config.toml
model = "contrastive image-text model"
train_examples = 97500
crop_scale_min = 0.8
translate = 0.06
encoder_depths = [2, 2, 2]
text_encoder_width = 192
text_encoder_activation = "silu"
text_encoder_head_dim = 64
text_encoder_bias = "none"
text_encoder_qk_norm = true
text_encoder_positions = "rope"
ema_decay = 0.99
epochs = 42.5
lr_schedule = "cosine"
weight_decay = 0.1
Rows from block 3 of the image encoder, named by matrix and row number. Rows with one number belong to one channel. Each number is 128 + 24 x the weight over its row's rms, rounded and kept within 0 to 255. All counts start at 0. After the name is the row's rms in percent of the matrix's.
# convs0: first 3x3 conv (encoder.blocks.3.convs.0.weight, 144x144x3x3), inputs 136-143, a 3x3 kernel for each
# convs1: second 3x3 conv (encoder.blocks.3.convs.1.weight, 144x144x3x3, transposed), outputs 136-143, a 3x3 kernel for each
convs0.29 097 [137 116 129 157 140 127 132 139 148 146 109 129 105 127 132 126 117 119 149 196 164 143 132 166 148 127 177 138 121  64 118 120  99  94  86  47 106  91  81 104 118  91 104  74  88 123 130 125 119  92 151 114 121 111 101 143 135 169 162 153 134 120 148 117 120 154 134 132 108 126 112 154]
convs0.30 076 [120 117 131 149  87  85 134 160 117 124 152 137 100  95 102 154  96 162 114 138 114 140 102 140  82  75 130 169 104  68 116 135 114 140 101  99 110 134 124 167 107  82 111 119 151 146 123 104 122 112 108 121 101 126 134 105 115 109 120 103  98 144 131 145  97 117 135 119 131 146  67  78]
convs0.31 112 [113 123 153 127 143 136 128 115 131 125 131 136 147 100 115 107 123 122 121 104  97 139 101 102 103 128  94 109  90  83  77 130  88  63 143  89 132 122 112 114 111  94  85  83 110 109  98 113 114 108 120  90 106  83 127 113 151 131  92 121 127 128 108  96 103 127 112 112 128 128  97 116]
convs0.32 110 [118 116 110 129 134 122  93 132 118 120 133  96 144  74  99  89 133 113 141 128 108  83 135 126 123 132 136 124  88  99 107 115 117 113  88  99 108 110 121 120  74 139 133 103  76 122 112 108 114 111 139 125 102 112 107 101 105 106 134 115 132 124 159 130 137 119 103 102 103 126 108 126]
convs0.33 156 [108 111 141 117 130 120 126 126 118 145 138 137 122 135 137 140 127 128 115 126 140 116 121 132 104 126 118  95  98 100 109 113 119 103 106 112 126 117 134 121 118 119 136  98 108 121 117 129 138 126 123 119 100 125 107 112 103 129 129 128 119 117 106 132 118 118 121 131 124 125 127 127]
convs0.34 082 [101 118 130 113 139 153 136 129 130 120  99 121 117 130  90 106  84 109 136 118 141 170  99 117  98 124 135 127 140 105 137 121  80 122 127  95 135 145  84 124 112 137 128 124 101 120 147 115 127 108 126 122 129 122  94 146 102 157 117 114 112 146 140 125 141 150 149 110 121 108 118 142]
convs0.35 092 [155 133 154 111 121 128 117 131 117 139  93 156 139 102 146 122 123 161  87  86  51 110 106  88 148 112 147 124 154 150 116 127 142 108 115  79 127 157 125 109 139 141 110 114 117 122 118 111 120 129 105 130 113 123 124 120 117 104 115  97 104 103 146 118 116 102 125 109 108  98 120 111]
convs0.36 094 [127 123 126 136 131 152 127 140 145 163 133 111 112 126 127 141 118 119 182 139 124 163 177 175 180 151 163 105  99 118 121 136 129 124 144 155 119 133 119 178 124 161 164 169 165  96 134 137 123 125  94 127 146 132 172 145  96 146 164 128 127 148 143 142 135 111 112 144 143 139 158 128]
convs0.37 123 [104 113 127 156 135 154 152 138 124 150 131 136 128 113 121 136 145 163 140 144 159 144 110 178 141 141 161 140 114 109 139 105 133 133 139 131 123 115 118 127 119 122 135 138 123 147 135 116 138 131 100 124 119  97 154 135 116 126 127 126 137 149 154 131 132 121 127 129 101 156 105 142]
convs0.38 084 [134 148 141 146 144 149 140 101 154 114 109 127 136 113 130 147 128 152 160 141 103 132 163 172 138 167 158 163  93  97 138 129 166 122 100 153 156 132 166 161 135 140 138 150 140 143 125 166 150 136 162 133 147 153 135 134 144 147 132 137 150 142 130 148 127 126 129 129 141 173 119 123]
convs0.39 089 [128 142 123 152 128 179 155 124 130 137 127 163 148 119 107 157 139 139 103 111  91 128 101 131 133 130 117 152 164 156 156 132 151 155 136 115 123 160 112 162 133 146 145 142 129 156 163 159 161 139 167 138 142 163 131 112 114  74 120 118 119 134 116 146 134 127 179 133 120  98 146 100]
convs0.40 079 [162 106 114 156 156 131 152 128 100 139 153 116 106 124 127 124 106 115 127 116 142 169 164 189 148 129 165  93  94 131 141 101  88 101 115  75 148 125 141 123  78 134 173 131  99 116  91 111 161 124 120 129 182 105 124 137 126 103 124 137 127 110 159 125 102  99 122 162 127 119 136 134]
convs0.41 085 [113 140 154 136 127 115 114 125 122 133 144 113 101 145  78  94 109 101 115 148 172 124 140 125 115 131 135 107  91 110 153 104 105 153 135 128  88 141 101 130 143 139 111 119 127 101  89 120 110  85 126 124 108 131 145 116  96 134 169 130 127 124 150 134 136 128  86 129 134 174  88 114]
convs0.42 075 [161 169 151 121  91 134 120 111 154 137  95 122 148 131 122 171  97 159  91 150 148 142 121 135  87 117 118 108 140 175 129 113 131 159 126 164 137 125 131 110 106 129 103  92 125 103 108 159 121 125  97 122 136 111 161 166 161 154  91 147 143 147 126 117 128 135 154 116 142 161  96 118]
convs0.43 081 [120 143 101 157 152 138 158 163 110 117 134 101 116 154 140  92  99 127 132 146 116 136 131 135 136 153 114 115 123 117 141 106 138 140 120 139 167 126 158 133 119 121 142 161 102 102 108  99 139 112 139 171 139 147 124 138 126 134 141 152 117 132 158 117 114 167 146 106  89 125  66 125]
convs0.44 166 [127 104 117 140 118 109 125 115 118 120 130 122 131 128 128 128 136 126 120 122 118 118 139 113 120  93 110 112 117 125 117 121 102 119 120 121 114 113 122 128 124 114 103 105 111  97 105 114 120 116 122 129 132 133 110 109 118 107 106 110 112 103 112 133 114 127 112 129 130 121 128 115]
convs0.45 092 [136 149 155 145 130 150 161 147 174 137 133  91 110 110 145 120 110 152 141 116 113 109  92  66  94  85 124  94  91 114 132 192 174 140 143 128 164 110 103 136 149 144 119 101 134 166 175 151 130 161 177 120 169 152 138 149 140 154 124 117 128 158 112  94 154 115 127 131 104 105 114 110]
convs0.46 121 [108 114 115 104 152 128 120 111  90 144 141 150 161 165 129 142 118 145 118 129 119 138 135 157 102 156 176 116 112  98 141  91  86 103 114 124 137 146 136 133 120 135 132 133 139 132 124 165 129 134 114 127 150 140 123 132 115 110 121  87 142 133 125 144 111 112 128 121 134 121 103 131]
convs0.47 077 [150 138 136 154 167 145 161 160 128 140 122 112 127 132 112 154 109 155 124 138 154 154 135 153 128 135 147  81 113 106 138  92 127  77 118 131 119 134 100 121 171 150 153 127 137 116 135 153 127 107 139 127 142 144 130 123 110 122 131 135 138 111 133 147 121  92  91 153 131 108 159 104]
convs0.48 102 [103 101 116 129 120 111 112 107 124 119 142 113 124 145 106 128  99 138 105  93 125 135 115 126 106 101 109 124 114 102 130  90 100 108  79 106 100 108 113 106 108  86 121  88 137 126  87  82 106  78 105  82  86 121 134 102 107 129 117 108 128 103 117 119  95 129 105 120 119  83 119 123]
convs0.49 084 [153 139 121 128 123 130 132 114 155 144  94 132 100 141 127 111 104 168 159 162 143 191 145 192 157 170 172 146 112  93  86 115 115 116 138  99 142 144 140 118 115 146 164 140 116 127 120 116 128 104 113 108 126 108 128 132 143 152 151 161 115 151 109 114 127 102 105 112 116 151 146 147]
convs0.50 084 [158 134  88 154 163 101 175 118 142  97 137 124 113  92 103 116 103 116 105 129  90 105 116 158 131  91  87 161 141 111 121 167 120 136 103  95 117 148 117 164 142 149 132 158  87 134 144 105 155 111  72 150 109  84 163 125  91 136 113 116  80  82 129 129 121 113 112 126 168 106 129  91]
convs1.29 108 [162 137 164 162 149 135 148 142 133 118 106 127 136 117 136 139 122 123 121 147 148 133 114 131 123 128 141 157 153 158 155 135 159 170 152 152 163 146 167 138 190 161 155 170 156 143 120 144 153 132 113 138 133 142  94 160 162 120 186 130 127 140 122 142 169 118 130 142 134 128 132 130]
convs1.30 083 [134 137 133 159 145  80 128 119 121 118 109  91 131 135  58 170 125 128 140  94 148 150 174 142 155 136 104 110 153 121 139 176 157 129 159 166  98 115 159 118 159 165 144 160 133 145 115  74 157 129  74 138 124 165 114 124 119 151 152  98 131 137 138  88 146  96 132  75 145  68 119 126]
convs1.31 098 [147 128 113 149 146 138 148 143 131 111 105 139 122 113 123 116 134 105 149 141 151 120 171 144 159 155 154 154 122 105 176 137 103 177 136 145 113 172 170 105 164 166 105 130 152 125 182 161 144 127 153 136 139 135 126 126  95 173 131 118 152 136 148 165 190 159 104 149 176 125 140 125]
convs1.32 111 [168 136 103 165 157 143 166 142 135 102 129 106 110 118 143 121 131 124 172 141 136 159 147 127 141 174 139 168 174 163 160 141 153 192 169 148 121 115 127 102 158 123 141 126 127 139 127 135 117 130 123 125 129  98 140 133 148 134 173 157 137 148 128 179 149 144 149 121 148 132 114 121]
convs1.33 091 [113  78 124 131 125 129 113  82  86 136 152 128 144 142 134 161 134 100  87 136 126 132 116 127  93 156 110 131 135 113  74 108  99 140  71 122 137 130  99 123 126 125 107 136 117 110 103 107 123  73 122 109  66 112  98 130  87 157 116 137 107 143 153 178 110 142 130 147 130 158 130 148]
convs1.34 079 [170 152 108 107 175 160 102 136 124 100  95 110 118 123 135 150  96 127 200 147 130 146 154 140 138 100  92 156 144 116 209 125 111 116 131 141 131 158 105 141 123 128 137 100 140 117 144 143 103 117 103 137 180 130 131 213 140 129 136 128 143 132 102 149 127 137 147 124 155 113 113 126]
convs1.35 098 [134 130 112 121 133 141 142 143 121 107 130 125 118 153 143 127  94 119 150 127 145 115 153 146 180 141 142  95 155 128 134 166 135 165 170 147 127 130 113 117  96  82 103  98 111 178 131 110 123 107 138 122 101 123  91 122 120 128 147 138 131 111 134 108 124 139 137 123 128  82 150 162]
convs1.36 079 [122 142 139 103 133 111 138 125  99 138 108 124 152 140 165 167 124 175 114 128 141 163 157 144  97 119 142 210 131 179 135 157 143 134 140 123 129 128 107 130 151 122 120 131 140 129 151 150 128 149 102 110 115 107 149 140 149 213 172 140 146 154 106 139 107 141 159 164 122 120 124 159]
convs1.37 123 [107 116 128 130 149 136 114 113 134 150 156 127 142 158 150 160 186 146 128 143 118 112 131 138 133 109 135 108 112 100  97 107  88 101  84 101 126 117  94 125 105 139 140 122 122 135 114 130 105 104 111 110  97 136 114 112 133 137 115 123 128 115 162 122 147 114 131  83 141 124 141 126]
convs1.38 102 [158 116 111 158 120 136 139 143 148 127 118 133 111 105 102 109 114 105 124 140 174 121 139 123 104 106 140 100 129 105  80 102 128 108  99 118 119 109 134 133  96 118  99 156  93 123 117  99 110  65 101 112 112  72 132 105 108 128 133 133 116 152 116 114 158 123 123 121 130 111 111 115]
convs1.39 100 [141 130 105 121 153 122  83 116 120 112 116 107 147 124 120  99 137 113 150 123 111 142 135 146 127 115 131 124 115 127 114  92 139  97  96  99 115 125  96 118 143 100 115  87 130 119 121 106 118 120 101 116 123  90 155 118 139 132 122 157 115 153 126 153 129 118 144 139 146 142 152 161]
convs1.40 084 [158 157 108 153 129 176 152 143 142 135 105 102 120 125 125 135 114 129 122 182 149 144 128 106 145 131 144 136 153 154 162 127 143 143 157 122 159 104 127 156 139 149 137 113 117 126 102 106 124 130 106 121 169  81 128 136 144 176 134 143 130 142 158 124  64 141 113 102 109 143  76 137]
convs1.41 088 [142 132 136 125 174 172 129 105 149  93 163 121 130 116 143 123 130 159 122 152 117 135 188 161 131 143 109 129 131 145 144 156 132 118 158 144 150 134 114 149 158 139 155 162 161 132 170 163 127 169 106 121 135 115 172 150 139 123 159 120 154 130 142 108 117 145  71 107 153 132 107 117]
convs1.42 080 [150 137 133 127  98 184 152 130 108 140 145 186 129 112  92 137 147 128 133 141 126 132 157 163 174 119 143 137 107 105  94 112 111 159 159  92 127 180 111  94  88 100 138 116  97 108 124 109 128 132 115 129 122  74 117 153 122 132 144 165 117 144  77  98 119  88 130 101  86  86 161 157]
convs1.43 082 [122 117 134 107 165 107  99 125 114 107  89 146 129  84 138 143 114 167 156 145 160 138 129 170 101 147 140 155 139 122 137 125 154 151 132 156 138 141 120 102 133 116 135 101 114 120 124 126 113 133 117 145 145 129 167 167 122 155 117 134 137 167 154  83 113 141  91 114 107 140 149  96]
convs1.44 103 [133 132 139 122 144 141 125 156 110 116 125 131 146 149 119 127 157 122 144 120 160 135 134 129 101 115 152  95 104 106 103  95 121 105 126  95 127 126 122 149 147 156 108 143 110 113 126 100 111 125 127 118 122 110 133 122 126 126 160 101 107 110 134 121 138 111 137  61 125 100 152 105]
convs1.45 099 [133 185 137 153 130 109 130 153 110 115 150  95 162 107 147 109 121 139 109 119 151 125 140 128 159 131 145 178 164 167 186 165 181 182 160 157 124 120 134 147 139 123 139 129 138  94  77 136 110 108  89 115 110 131 133 141 138 125 130 131 117 130 142 101 158 123  88 124 114 125 105 151]
convs1.46 129 [161 160 127 145 160 138 156 137 139 148 145 157 157 129 144 115 120 144 108  88 113 136 104 124 107 107 111 137 116 137 122 100  92 127 131 119 131 124 111 126 144 130 148 130 160 137 148 129 137 127 164 128 153 140 114 112 109 147 155 133 128 143 118 117 107 122 157 109 140 122 117 114]
convs1.47 080 [105 149 154 135 115 115 128 152 109 107 130 137 118 116 109 151 135 129 139 137 137 149 144 137 127  66 110 150 167 155 199 125 109 139 167 140 131 120 146 109 155 134 120 137 133 116 131 123 131 109 131 122 136  65 159 147 170 108 110 144 124 146 138 119 128 104 124 143 137 155 132 171]
convs1.48 098 [135 121 161 134 120 127 118 187 170 136  90 149 120 108 156 124 109 135 134 125 136 100 129 121  63 173 119 167 151 167 163 141 136 150 149 123 138 126 123 115 124 116 142 142 112 110 154 150 131 115 164 124 161 140 125 119 111 133 145 138 126 106 107 114 159 182 175 129 133 147 147 115]
convs1.49 083 [120  94 138  89 123 118 157 131  95 107  97 157 155 130 130 139 106 127 152 139 150 126 101  97 132 135 113 181 145 135 153 137 145 183 152 116 112 144 124 131 129 111 128 151 127 123 156 117  86 173 155 120 145  79  87 150 151 178 134 160 180  90 100 121 133 115 118 121  99 133 127 131]
convs1.50 104 [122 139 180 131 116 142 134 173 146  97 100 112 133 114 133  58  87 104 150 163 127 142 101 136 137 109 129 134 144 127 129 127 177 200 186 166 113 118  91 117  94  75 119  80  86 140 104  90  96 113  87 125 106  90 151 130 110 160 181 167  98  92 125  98 101 105 113 111  86 162  86  85]